{"fusion_encoder_norm": "layernorm", "fusion_encoder_activation": "star_relu", "adamw_lr_other_params": 0.0026, "batch_size": 64}
Rows from block 3 of the audio encoder of a small audio-text matching model, named by matrix and row number. Rows with one number belong to one neuron. Each number is 128 + 24 x the weight over its row's rms, rounded and kept within 0 to 255. All counts start at 0. Numbers have three digits each. After the name is the row's rms in percent of the matrix's.
After each neuron's rows are labels from the 100 clips, of 14976, where the neuron reaches its highest value: "responds to" is what is common among them. Only what is clearly more common there than usual is listed. The data: struck, bounced, scraped and rolled objects made by modal synthesis. In brackets: how many of the 100.
# fc1: MLP up (encoder.blocks.3.mlp.fc1.weight, 768x192), inputs 0-95
# fc2: MLP down (encoder.blocks.3.mlp.fc2.weight, 192x768, transposed), outputs 0-95

fc1.695 092:121148103111145108157157082135118107139174181148157123144171111146170158178135158166143124141140132132119076134115137138117173168072119108137131122130110125109114122170117123113115131117124123085128130067110119139145134126137149106138150095129128107140145126174153163109115104144120123099
fc2.695 085:125112117115080115111158133112156092114111120116112117134119127067123169095099151100127135104155134102122176156142166118159118107149140119081118080115129083137148122149135132119133125089188124136114099212128118109111088125100176128157144172153150138141130108112141093090174161121136124171
responds to: string (31)

fc1.267 095:151132124131118115117152126152129119125083157109070142177140123136106129110126119102115124115124093108152104107100080121134123171169140118161197136085109160113087153101131128130138118166143112104103192089148132115122139156156101167135155170096151129097163142103123145113105105161133107121
fc2.267 084:112110148136140119177097131140125111139158125109155142105144147103117114170164120163126174132132177097092141145114128178134144119080092101101101096138116118146178124122148094166109138114102135125142108169103130114112125122112150118141080129177103109111092120195125122136140122099137147122
responds to: pink noise (32); white noise (28)

fc1.289 108:141090119117145129140107120138070119064122136094136131133123118142127137163116129129123118113107107098136136094111114112143130109072184097115127172114136134097102119105135139100117150135104160157120212147125150124151142118106128110102172133132161131105131131133132128112134112121178135143
fc2.289 117:144175155146093132186115146174176114153126099103124131130077154119111132098136114135150144117147113137110109148138145143095133150194107124152119067154093129161163143134081097133135163112155122105096107134073140156121123176151142161140093121112129145143148095127136140126138145160147142131
responds to: rolling (48)

fc1.152 089:127090092119096122104123087076154157111137140165128116178117181124118109157130110101147125156142127119153150186162140112109101126142156126107145146176149131109158099115161180156138122129122111151137040125062123095131131136152122118116116137129126149124144144083144117114149117151129146117
fc2.152 071:179131181114148127144145165181105104121163127095142148101115124166139174096166134143123162094121133165115116093139161124138129116087124151141120108121069112147087133133087069123136124119098124114095160141165113127146145133098137133152134137152116104120154095159116164122092135126122120146
responds to: rubber-like damping (41); text has "noise" (39)

fc1.726 107:129083146146087123124159094135127123132158174131091109086071160122151126153126115114144159135150110144140116122121082161106106149131115126118189152111101138121142118078149136138147169104164159140125144124151140127106116151164119127150192141124124137118161113111162161119130136139110124134
fc2.726 098:111151110108149138137109139129091114129116124158148155129169093125128132122129140173108106109124170094110125116154131121181114120129143088135074094132125127122117162161087157110125098127095120113130120170102105127123134130123145123104087137187113136145061146136099117197160128140158126101
responds to: hard striker (76); bouncing (45)

fc1.369 090:125147127101116120144122103126155142143146148135064134137121097121128133171124126135143130127165110147139150145166154117092155134102091108095118105097126161076144104123102133139097115128117161103129118074127148176139096135161150091134125102149116075142134084149159143129118174094136148125
fc2.369 080:127119122114128130067140167143128107113126132075166134136129132099124143118132136156110148118106133114145140127122141138142118113167135105125125156131106090163127130149130141141116121102176096111121092148118077085127152148105084153100157113117149171114135106136083101129120100158137126107
responds to: square plate (39)

fc1.478 090:114172119096094115089118081147127151121121148132129135115108157131139083155113160244148142131138123112130133130151146090128139150144083100124115093098119117144123111118112111122139160129107143144110155126056126170113158101128100118169110116142114135090140170093135131135142119113129138093
fc2.478 069:125110114113112128165165169138114088124149109113139150153129103091143149128149116087102106144105147137134155129106128140119087132145162119121132149135139119115144136101165164137094114144139134124132112152148142108173111151150131116099147142179129131140072102176127093104107152119151109116
responds to: string (45); steel-like damping (44); material: glass (37)

fc1.50 112:144136102144142164142103089138095120042109132116154133054120154127123122132124127119146103154116127131140141130095155145148127097177099134112143120122130115139119129134125137128121116092144172149140085146030099148122138141141117133119156171132136126119156110139154143128114099152092148143
fc2.50 131:127114153121093149154159137135131137154154111092115129203102141117119144109123123134107142124162143126134102103170168124095127134113141124105134132126152103103113133152117063105112137132138097135161204135155174092142149115157136078161111094127079140104111109155118162174129116143135159117
responds to: rubber-like damping (41)

fc1.137 078:114140125124074110114157144132126155167131135160093142129137111125161128186107182169115111157090160142109129113114174131102141154149148133109085150128133114126152102186120124086115065108103144129101136125076181168153139131118104121112147128167117142114110132122105119085119107121098138146
fc2.137 073:170118152123116152117096123109127107113160128105143120115089138075135116097148091134093145120145143120128137178130116127115121101136121124134150100110121121123130128103129145159090141117224128122124118101168088096121077140128116148159105136083097111126150134165125095161121144120132100100
responds to: glass-like damping (37)

fc1.512 084:130146105123206112120146128119124164114127123142084122114123077136099138127154138111118119125139107144135157147136162138105145135133089112128147141146118124114133177140119144126123122090087158103134115154113095151159126131115141168136138121129089127140079155124140118126106228131123124131
fc2.512 100:196107135125143105133137096150146072070123173121130145105131120133155112143130099121130171152141170129124112143115109122128144126146139157130126123105137116112104105166101092123104132156148077174123113109125138085131128123114130106135119134125146120112156109152123140155148114129143125117
responds to: hard striker (85)

fc1.215 093:125135096124122128159172114132105123131122143120169114089120130115118131156143141154138106169120111131145194131172092153138138132152180092128154141148103123090128101120135144136158159135126116108098092155110088120135131133156139115135085122139137119136123134140131103124134145133131131179
fc2.215 134:145102131117155146133071080125146124138111116122146173129128116133103146144087086128161172154153142127121101139145160114121132129148126154134153123130125169133148164132107087090100155125128144132128152118112128141142116107146173158091122094124100208124145119093139163117102131117129134133
responds to: rolling (63)

fc1.435 091:165157119132143117155097126112077145086131141138210107118099143136128146071146128117139119172140111141101096110143138114111108063121120118140032096149127101151134145128132125113126125106112187106148143129075128180136112137135136119145105130130112125114155075120116122128149158172088108085
fc2.435 078:114119135105120149166105124126142120142124115114079158139119129132133125156100125139135162095120153093151159126133146160124135190137136148116165122124136110141114137156085111072162124133170094164125130154142151095117116123140123098137161182112137119139113159162153175129095112120160139184
responds to: rubber-like damping (50)

fc1.422 096:156153128128134123137100161123129155088131115116093098151115092121136176096154103166110144142144114109089100132087141146130129151125087117138142127035141138149125136119113109157157088117141126169143122103110172114128113144168119137116105155127127149116166142111124123142129129159084101109
fc2.422 070:121093136131133136141131111165131130136125114133110161147130143178090099143151171115135105128120121100159148130165119136091130104121185147110152132161121137106125142079116090114130127102125144113108162170177113142148105113092117102183126104114122125113107094124137125110126096113138141146
responds to: pink noise (26)

fc1.493 093:121114114142121152137127131138133115102104140108108115147132125134138120114136094126152124097133092141128130126133104148120152175146123145138094148118119174113097141119127116147143117152127045086127129097155105136147153115129116145133138121106072135126138134142096140121087133095134120141
fc2.493 077:129122153108156083121120128102108111145137094124136159104128103127137146139125148100096148141129151082131139121109115161101129097096142114130151114122137093153160121110116093101131112106109168153092116133094148129109114153152124097169123121100162103126094122119154117118148125142117136131
responds to: rubber-like damping (43)

fc1.751 082:140140106134201118131099133138139111169151116126156106128133085137108125129128116136155115167121099135098131132116184139138156076175098132141122143088116085135132144164141158126128146129120134151132161134101157120105125133145165125154138129130124124123124147153177140121120191146119124136
fc2.751 117:125103099121141151167168100159085110084101134156122188123128097146147137153130125119121168095144098127134131137126124170133165138129130145129129171117107135135099138139097120094124106094100123166159117146119121142130162144099097128135145119122065140126135108157109130131128126101095174163
responds to: mains hum (42); clipping (27); text has "clipped" (27)

fc1.540 103:131150115135093125121151105159125122071118151100104119135134128099141114154117115139117121133105122122133187117144093151172129095110112099117107116109143100099158122126140141101120113100184143111129095111135123149132123162098118120151109125127108120176129091148139098113119134135170120152
fc2.540 093:153140111140129104122153106104154121159104107121142098113117131135116109155144158152134166117118122179155080149109166134120140166160146137173135119141115120175095105136135123136105118154103111131122113121130136096133116119134109103092134116146120102094137111138120170154105098159085164126
responds to: small (61); one hit (55)

fc1.123 085:109111105141169139105172143115147121139147103128127145084115153130143110126121161175120098131106123128140111106077129131122114139154167140144152124100120155134113141125108118167150154150122108164102134091104122072109131124120132128117119130150159184140127129158119134094144123146080118171
fc2.123 081:147123169100091144106112123127142137133152135144120117125084126102164171149181112100118105130144150117110133155155163120122123127080106098091112097162147118100111117075137095147169139116135132083162145197118138127138136125140111126121156093122116076127096131147113140154086176104179144120
responds to: string (44); closed tube (32)

fc1.370 101:101135136129136111121121112137135116142105109127122113073123158148154105109115146202123145116105125129119162124137093084122130087076122135165137112178098119168138118105136139109124160139109146071127156173134193138113163140155104083183132116133122161132130157099113125120130134107128141108
fc2.370 086:116099113125090160138123163140100103139100122143153120151144119123152184137091092092112104115122122138110117133141152149153101157187116066095113111102135130086132148140108151149127133124102172177097118136100098144141105116129162176087132127133084120176134133131124100140116151141132123163
responds to: glass-like damping (36)

fc1.191 100:139139151120173101112131156130102140051171129159086115158139121128125125123123081138126123143109143145118128123112148111123115139126119127128081146085135128156108098131128142101117189151082126130122161138132119155134137069133131117100188128115114100140113180132143136165133185145130118109
fc2.191 140:174164099168134158168130126108122125112115103140138134098161131143146172122155110116157153120150112146144130138156146121138129095165125129179132107125142083118146151126128141141161122159149131105155118151129127120147099204107128129153099128134142168107148089157126117130091119115114164149
responds to: mains hum (73); clipping (26); text has "clipped" (26)

fc1.709 090:125170138106153133102131113112113137139159099080116154152130127108107130113147122180136131121128121099176146110194178140123117106130113106115143141057131096093135125116140128115121139128109116120122171143126169140112148100136112105152143132147147134105147171151168102134139072098151110129
fc2.709 071:095097147140104136133128158143133121128122165147128113119133128164144098159075151101109119139122127156135123149118129114112123174164117142135114118130074159167129130102108101168121154108133156112118116172153089135145072163106145119138109081124116157131099097122082150148103168118116168118
responds to: steel-like damping (50)

fc1.383 102:137139114114127096143116138140116113162075138120132122124122112151132139181128121168130151087115126109148157134095080132170153151103138136113133127122104152152098148085112143122116136150099107193119166167110093152150129137111129117153146173130131135085151123048139131132128099113074128142
fc2.383 108:118137113135112095098137100113136128151164123090109101097136115055141119069122124142111114177155143117125102128152135075143125122133088102122152121115127112128179128098141148127129132106123164121105123121107149116116142160176170152128092119135122123167139131168142109146134139131177094096
responds to: steel-like damping (47); closed tube (33)

fc1.36 102:141124087093145156129149107126119125171158120161165141126142142118165126149146121151126125178085114125133073170141124111132137142132191146116062109162135146136127104143118135112112160109112119154092129157120145134157125120119152077097128127148116142085095137135149157091133092123137114154
fc2.36 089:161088150148151107158115124174116156110115138118110102148111098144071103125132102096142151116174171128131165092144132138106118134115132140150173110116113147096154141090129105145150133131140112094150119080149138097119136140153112169131105130109125126186162117118149098132144157113131145114
responds to: rolling (46)

fc1.293 101:120085103108100142101094107122173112070135129095098116182157133149121155094081159116101130143127089135127115108181123116150101124115124124157177130138139100087158155099111119112181140140133090152143106136139162121113107145130150163101143179114108120090138176116108136122143112191144121149
fc2.293 089:126142126163146123170148129149111129147127109157137158083127135126114106154211140136128120101149165098158125126089134142097159119121125172093106111122125164160106133153145092143133128139124172148131160134126087117142124135101128090164130068166142138143136054119135127141115123108136119112
responds to: pink noise (26)

fc1.183 093:118135132102119098119176168141138117064167131109158116100109110108139113124127125138110121130096175134153174128106093141138107110167168105103129133082154126080165124152104124096127069112150180131132141148129115106120109154140124066121119121142097141152122094182166117104114131107177120149
fc2.183 074:155122106148126162110133134117147116168099164155120133127132144129102125132117127158155147120124096125110107163158153119131121147122101149145129104148145144141111119139129134182133160112113086100116124115086146155095152130126139168125107111118158096096133168128143125185150117123105146098
responds to: glass-like damping (41)

fc1.259 096:140114116110162148136109099130120121157138129122084136114166154163153128166130125140136129128136063119135088160138121104125163182162143133135095131232141130095105120105143111129141160133163140134114118131151134128144093133135144134108145153121109125114110124110094169132114122147148123144
fc2.259 081:136139146182102117171135120144153166119104110105149149142091135084124136112107108106167145135114182119126167119135100136134111110085133142139167100092113125182141136155105148125077134169101100126096129123116138119120143144107095154147125093146147130156134122144136085107100149152145131162
responds to: rolling (49); clamped rod (30)

fc1.443 107:146104149149112127136122162128127132150161115140085149155107145148143128135143119110167119120165104144111119113107127116133137172069130103128156159178150075117115124128122100116152160124146136141128170139087124096158121138150130136127110094144134140105141121137127133134152123135089092111
fc2.443 115:141158153127117156146113129135126136129126137140120096142110120116146134109133122138088165118081118110180111128140156122125131097166095162108106093088123148150150135107093132152110100086094122129127117157120111148136088083139107101097155155087126131187139108135111112125109136138156090127
responds to: bouncing (65)

fc1.339 096:145162176124089124144163114120101119123094123152156147161137106110145145075094154120108152119099133117147071155152135171141102097149112167114127095080135113123134104153122155144127111086116118119140149090074122102103096121140122123122132172123118095150149135164170119105102143160078105165
fc2.339 079:102095111108152122091084123151126168114159148115123108100119137152114117159120128145113155138151130115147173137110120084088153141109139074140123165139105155111105119130135106085142130160192119108134118160153141157138122140128165106133138141117164130132093112098094161168130087089170143108
responds to: square plate (35)

fc1.216 102:142120138124132108111158130127078107071094109125144117155132126091121161101139137190107124114124128085125102147146136106095103111173123117139133117142115110124145148113107140113136109114103117113130135122118145124121127148123151101123105151138106134123139115159138117136089184097150170091
fc2.216 107:122157087137114165131101150117169140163124133087139105105136164150153104106082105090154123147120128153148145131092113129134129157094134081104115124112157144145111099098117131135083156149173147148112146166082089130121133134142100139121192114140115133123133135139130171110115082131164100141
responds to: mains hum (27)

fc1.445 100:140112108124189130145094075137180134157090113127160129122158128157134114093127108125145132151152106133132134135102090128130134125083094117162123126146136097165166124081130125125143168113134146087146185099108107144124125094122147135146146105135144163131091124133117113159130160158135112133
fc2.445 080:125143114128120118119164151111089092112146153119126143157113135127119131159113141117120103145104153089123142142160142117138107137190180139101116113118117140109107127158126140086123112123099125153124074171119159138126111148170100100110118142125092115155203107105163132088133109130133153128
responds to: bouncing (43); repeated hits (40)

fc1.341 084:107093125158122121134139130162141130146128156121124153084112119125124108178135142126092135095102115147101159137120131100146172162105127116124122124168158150146111101124130124104122095150165136151124161143143153115101130130124118136129154125118111084144102117122124100122151140140203102145
fc2.341 074:116176118106060111064143126149143089129095062066107148149127155116184161112142119132150091153175138116192106130134125168104103109133127149153148143092101121087163147127129137138131150120113147119149111113110126144104133109105113149110103083125132139128107090124121135138164132133105140119
responds to: bouncing (61)

fc1.197 098:117124080144102128102157126178110133081103137094127135154151101144115123190112139116131131157112154124131150129084097147141150182088129105126155125034126113090154102090132153127122065134131131172102094125114141121128127145098146100135077121150111126143123112124103109108130156138093144164
fc2.197 078:186153144112132109147127134059169134171132134137129094089110160134150154103128130158092137106127116113121139125161148115099159063170141112111134104193104145120077147134105097155142148146122120108145132104121107111157149127139134155086159135118135119114131116154177151153146085110164124108
responds to: small (69); steel-like damping (53)

fc1.145 084:134177155127147127153080156151117131110155137108108133138103091136129155078169126148132122105110098127095052096088126128114114094189141159123115127066107141121103162139126091144132100154092145123127180132141134149152124149147096161118125148123112126119145110134120127122115098119121094097
fc2.145 073:094090122089145135118147143121122121150105079162114163117159124165109108158110150121084147162183166100117180128151094151134128167079135128117134138131131124190120117096125140140098128086179124144141102137132150125092102127142103073145124130109138150118131158118167122143138124139101157117
responds to: pink noise (35)

fc1.464 092:087100147106131095156120108129119147125161132131142114109113148099150125120150115157132117197142121102168162116148129187159123154091134092133150128105122146120147136105125170118132139121128095103116128116089120105127143141162118121141166160149103134118145193170144147140149127072165122171
fc2.464 099:118090094081120150096123138097117076130118143117140109137111125114090162170073106125141121121132149115089126182144162098107123135173116140080114163142127111127118119085106110112132163115107135154147144122099099159109134112140141130093079093102111202132104092095119124109143127144140133090
responds to: white noise (43); pink noise (26)

fc1.719 096:135117183114159115143124127116165139131127109113147113152121158147140116199147092112103115148138145125168092103151091148127109124099112107127158119119123160164106151120134150107127070091122175101115141140172082149122126118169142145120138131139085137107110123111143136140133154126162131159
fc2.719 101:133106067109144157149136124156142130079150072110121083148133149146094131078122156144141113154130134134079111088121124091118140167116139148146102109128128096164193119122173095124149152095117125151156136161109100096139124116106089098122130111110128137125119150134130130141162158171123132111
responds to: bouncing (86); rubber-like damping (46)

fc1.542 102:130115133143130148130149124132173115126125179127180146130118095141142156124143143120136140141109114127120141129187164099162143120139109137126013134076120140126150149096118132100126100111172136109152082139150117162138099152129158113109127124094184096135126137117109116135127165150085101124
fc2.542 114:116155151119109115095123149146096153115114112105065130119150136134127102135100116130128117103167125106131095151071097148086130140131104149129182139163142157144118121139134117112150135141118147128095172120155180122103122095115113140167173137174116108112149086140145170090144128114173128133
responds to: bouncing (44)

fc1.379 091:118114113123081112097140133154133134129122136125140129184109136110114120090149097152132108123138105119123119111114058106131122145143101125127101143079138130100139167112147089107150087099111150058139159123136136168151159110147110141120113137112128124154132114120115106145124153181112158083
fc2.379 081:150136151135147155154131147076122078134125136128120118117136127138122136131145176130115143130112132128130131153125138131126134116099157123124132117139147126150143138161079144154148126186150123184089087169095126108138103149146136080124157150157106125116124119126144130098107080121120109160
responds to: repeated hits (74)

fc1.550 125:147110124127161171155094128154145138135113114119147123123113096165085147130128130150120135198148132127124136126157141133090109119135133130108127148115106134128122125085125088133146134116143110191151141138097104164145135144108113122141094092142100154084164177111120118133105139108087094091
fc2.550 131:128096117103108106128097123124151122183175174133116156191130093163136099137130135125099145126103156113148133145151103068118119144109131110107114120143159132160105120099084143089141125102122134130115143111120125121098125106150084129126134122090117131148098175185150113121081144091152106130
responds to: string (76); steel-like damping (35)

fc1.294 105:102133139107122148153142153079133144113153134144140124088137147103159160104100123118111104149113110102152091134201161107142118123126159136111064112137128144136160105165125132128107096119107128115141156134105129148126139129139121095128158167131101119130130130151098165120107085113122134146
fc2.294 099:176098147171113117093102090145129154127110124149102189152080106178127116148150127118148151116138138142160147131109156142089125137133109137142178105105125113120104139128149075119143169131148131136117134099141132118131103124088145141121096103078145138155119089119126117139133122190144112096
responds to: steel-like damping (39)

fc1.322 089:093137144127097132084137114126068128119164138131128146117120159129124109154105120147143161133129128118159117152149168100095115195142128094114116120089106135129163116157075120117104116144139181126116110143116170137097113103117094149120131120139112107135116103165119148118107151085186128121
fc2.322 095:137150102143130142197138142126193130120104114138113167096097098096166150109164117116142120099154144155121181104113101124137112102144144073172125111121163146172099093119148154131158143103120109122148144147088102104105145137144129102110126131138123166114108121115144125139125143145122106129
responds to: glass-like damping (40)

fc1.250 116:109154121124127112161159067142096146094146140126157112128146141106139140081143102163120155130122109117091117154126103126103127149127169152134124087134135088118156127074122110164160158141147089125100117148123147112107148128173124125126128141144111119115165134160148136119124110167144147173
fc2.250 090:137099126162150135128083139088163077145081131105088166134106128129121131163074113100118119160112123127173109105124131111140131116107113143108125160115126111142157134154123106087094134143102155132141175140112136112137103138100131137119123119099109166138078084059088104132106126095145129135
responds to: bouncing (58)

fc1.308 095:122133104146107133110157080123161114104122131145124123114159124121145109152073147197092142116117096128112123121142107111103119110121145124120141145097124066106163109118131118129130151114154168117149108119078133125126138147126118128146133126124113143146112122128178130116138097135083133094
fc2.308 087:136146112131097113114112142097111132155118123124143071147105137117125104112192125111146150138113159140180152127133142128150111135112125132157123094149132150130074098108119143153111100099113090103129131143123164114125120133134143092091119123126110104171120084147115104129086107111158157131
responds to: small (65); steel-like damping (52)

fc1.45 107:132130158119138152100095171150130134151129117120148128098107083169106124115110127158119130156143162130110169144187145097074111143117127136103082131112119128158123108097073099117131141123119136175129145098101157176105128122108099138102071121138099148098134200130152115123119137081140114092
fc2.45 122:140179104147115082125132114095129114161095121155118142131189113121140179137082147155160133152085101129144160125132058107139122138113126107142121097149099107108135127088142158136129152144144128115109114157114114136130119084176170115131152098118158140112104088145103093151139110143141109149
responds to: string (68); steel-like damping (43)

fc1.690 085:108132155113114115146141107104092118174112107135126118120132075131161168156140145162108111139097142098112159128115141121158139133110126163110120154067091076121137115107109112117114126091111148126146128121138104174121124158130135145111132185177117142116134172039135111135136149154090113141
fc2.690 084:107138118117141163079137102174133101118139159109111108102124136102090135120111139182127110130143099136163090143144129151124147160157102098120164148172163124137159139101104121091109138139145139136138125151123122129162120112113128146178134106112110105121176083159146077095128106085174102120
responds to: text has "plate" (51); mains hum (34)

fc1.187 093:129125132132101128136144145079101104091129132154140142114117172105131142175107186202107145152107145126082124119155139093105146123176153128117162158131128150139140114171095106138102105135128177153098127098115122132140126085109114104142125132149123138137151061186137119125104119062150108147
fc2.187 076:095165130126148144136137134130181116158171108148137136144127107164149084105136061115178091086149079141173141164125145149150106153092112111127092112109140086131108151095139157101108165102140093096157116182118115114129126154130123135104133132123134123119093169139119138114209133173122139122
responds to: steel-like damping (50); glass-like damping (38)

fc1.290 094:127113175125149116118165137125100111130099135124168126142153104129146120078121102124124139096122122140141141131164144133138109065159102144114099103092125101132146150132117116127118133150143167058163126141135156146118134160089140133110128142121147114126147130169191124085116102131149136079
fc2.290 084:102144064083105159102084132124113148099152135112116113075113141141095105155098151142130112137133176109105118126106096137114151164100101117117109163138114153139081079105122141132126119110110104161106142103144115127131151124149148086167179121116160102119117101095108141147105107115081159149
responds to: square plate (31)

fc1.342 080:126106135128134109124161106093142110083115122135143123076139125130124113165137123205115151136130116114058137118118104108111104148136159125135163143146114128145150117094103115141152119162130166137133076118101130170125145083108125150125134076090142161142140135148111082130139161151126140132
fc2.342 072:132132110121110125149108130130119143156149139116134158160130146128163147127102123096141087130147146115195143143154119143163129116109123134135107094131101155098113142152112146093120134100101112123110171142118124071142139157142096126149141195184087112110103106138130181148157119120138112140
responds to: square plate (29)

fc1.299 090:120137101106114152151105188158143122135103108108159140102153127131121142094101140129119126171123137141117113124087124132141132114105140128138134139100132170103112127116108103126128101140124102159122090137165120111139165114064163106119161117130131145150145124072082127125119132113083115133
fc2.299 083:175133134151169122096161089101131095134139157150122095138117109157148149152125146119136095140163112098105144131149120145121147115169098140115112155153089115168188147111134131097102139143132136148140153107089128109130116151177109119123115148128132091126149144144201151153121147132167162099
responds to: pink noise (28)

fc1.724 084:132108125132131155139123143134115125172129089134149134116114099136102137139117151116121113162092123127151143129160167123127105078155149155095184132062102098156144130120122112127144092137114132202085136146086123118131128123104118110122174152151156137080155175119160127108138098102105105116
fc2.724 072:151129153152133146111097109112154126122170161121124077143145125177109126124144106143147132092138138089101131139110097140103157131108092109147081128163109148099120124064127114163085151143114114090174139125170127147100154107132137127136061093116102101170106153147078108110155153127141126114
responds to: pink noise (27)

fc1.95 122:134117147122086135104112053180150135158153153085120112105124121146098105158132124102119133121124111107161146132112137138114135105121122154109130099134128139137145138095147149112144112099159125139126149138104139124114125196155105106160096135128103123131135160104144126111144115116151094135
fc2.95 124:086121122125142104105122133126103095121118133148120133125128078095131094128146145146129105130121148129125128125115117089165159090102141131124078151118154142107142113139124166110105146137096140149105087126098122121085132108108149188083169112102177090118115150131121102183139123146088135132
responds to: string (52); steel-like damping (35)

fc1.340 096:152175138120097102108150103122126107129106111102118105110147131097132137149124139081121111109106116114202163130140102130136105096153161116102104130107131118092104117132109138133148099100159127086115199122122120145122126130105130125139120176119127132115132102160151098127101082146105131148
fc2.340 105:137109122154143123157115120141146151136138147134162129095131114147085111125138106170142155146157151115062102176109152107132168175120111089160150088127124129136149118145148119117133163136120116130113115115090138116117119148133145163105089129097118121131113118121130147124116117113141192110
responds to: small (64); steel-like damping (41); material: glass (35)

fc1.275 106:119151137121150133109080136116129119131101082172160124140136137128171143148133109195118122126131110128094160115144143141104152100120142154114086113185134108153131170138107135132132147122139156146097141122092214114108150139114096115100138093133105166134116108159139116101115115147116128075
fc2.275 118:125081126127096144130122146181107140136172142113084140113130108131077129124143138060125123133157139120176087117118151081127105145128114103160156135081163130135108124135131145136134144133118131141173136142146063165138092128136127128174144134114117112149137159095119148121096165133145124188
responds to: repeated hits (73)

fc1.260 106:114163152122157129144131128136092115149097118108069127051133147130118120151149110154136122145148117135133130131072108171118139191124141115145127114109116132138107113113142094128144153137137074144118119133165100116121110142119128131131131117148117147084101173106153125114153174091122134153
fc2.260 096:133138146111117152108136132147156137118146138104160128158071119121137144096089145109106126146117136094113117125181158074155100124139123141115150153152161114120141136114092168136118140128139172103098185123078146133153150115146105160128141124099099130151113144129105124124085152149121130126
responds to: mains hum (41)

fc1.219 119:159143142155115136141126137125211125038131144125152133147147116135112132173132110100116131120135151125174116150178147090120150105150164129121107144107120121145101136116103132147123203125098146123146191128057167101124104131115119136131160161109083121132132128116139141148120201163141116147
fc2.219 187:166108139146156151121108159145114126074128131132122142116134157158115159106130110141157144093119096107144104154142114081083144150164136132153119110100126126148110144112105125146163122120093121119123160175090147110123108142155116084146141153117093153137205128106114166136116153122137157153
responds to: rolling (50); rubber-like damping (46)

fc1.104 081:114089137104101146107118142105133096116113121102081122125140148128144105173095105159095172100123155107128151127101097152111142182111111110116116128117124133129116087153106134092114131105160144150129115104113136138138097121085128110132122069108110130134147083155102115125107141145111093141
fc2.104 077:141151122155125078153135112133143124136134133145136120128150112137123140123150132123158113178139109098156120134163143160176135103126133094104140140129149133161115147107139179170143118128080121102107135154133133113089182153158163118120146153110162108115091112104170124146140143129133182125
responds to: small (61); repeated hits (48)

fc1.561 095:184096149148120129118165073146077159186102069154183123131141146137113137132132134114130135158117123154150126131124100137114121145162120168146147143111134129118111139165156128140152025122129105135125119122135117117131131136144142133126184111138134125150125120103183106131101126137125119119
fc2.561 082:088127167119128151132095160157151108111138154123109121118131109144157094099180115125136121116177133143088106104097167116178173138079117113101093134151120147157143123081114109144104172108153141135131137138111123165139129126122104120108077172100131126095151171143116201111133133109132154142
responds to: rubber-like damping (41)

fc1.301 089:126134186128105164131105052147131122085146155099092129092137113149102102157092137114182130151177140125132117123102149126121131112109139120110156099200127148103129117153137125093115139118121127141115147138099172131106136161143153160134098107093102131118103120156125139108119184182114105133
fc2.301 097:152105080147137128103130140112149109153147106134146121139127101120121121087132163127075138055061145153129147112140117130126130128136116148112091176078133127108112125139097137092184095097132127124090093116106118125102131117086150096092153130112138151120146138158141136181139137091175132122
responds to: string (50); steel-like damping (43)

fc1.142 111:149053156116104113100131115147089128111152141143080118105103148115160138181150117078125165113149147131144137143118066122106108151115103105127113134172122173133126122121113136138160149120131131183110168084189114096133084151126139079124156146128096153123115113119126130135157122087102140157
fc2.142 090:114188103144149131191134106140141135144105141153138111099133087145121094100131104175116083125131121128112100104143164169150134128161149156130138082120138092106096134132131134144116114156150135092138105127082144150140160134132120174167114114150162102101146170131129133113096151126151107106
responds to: small (60)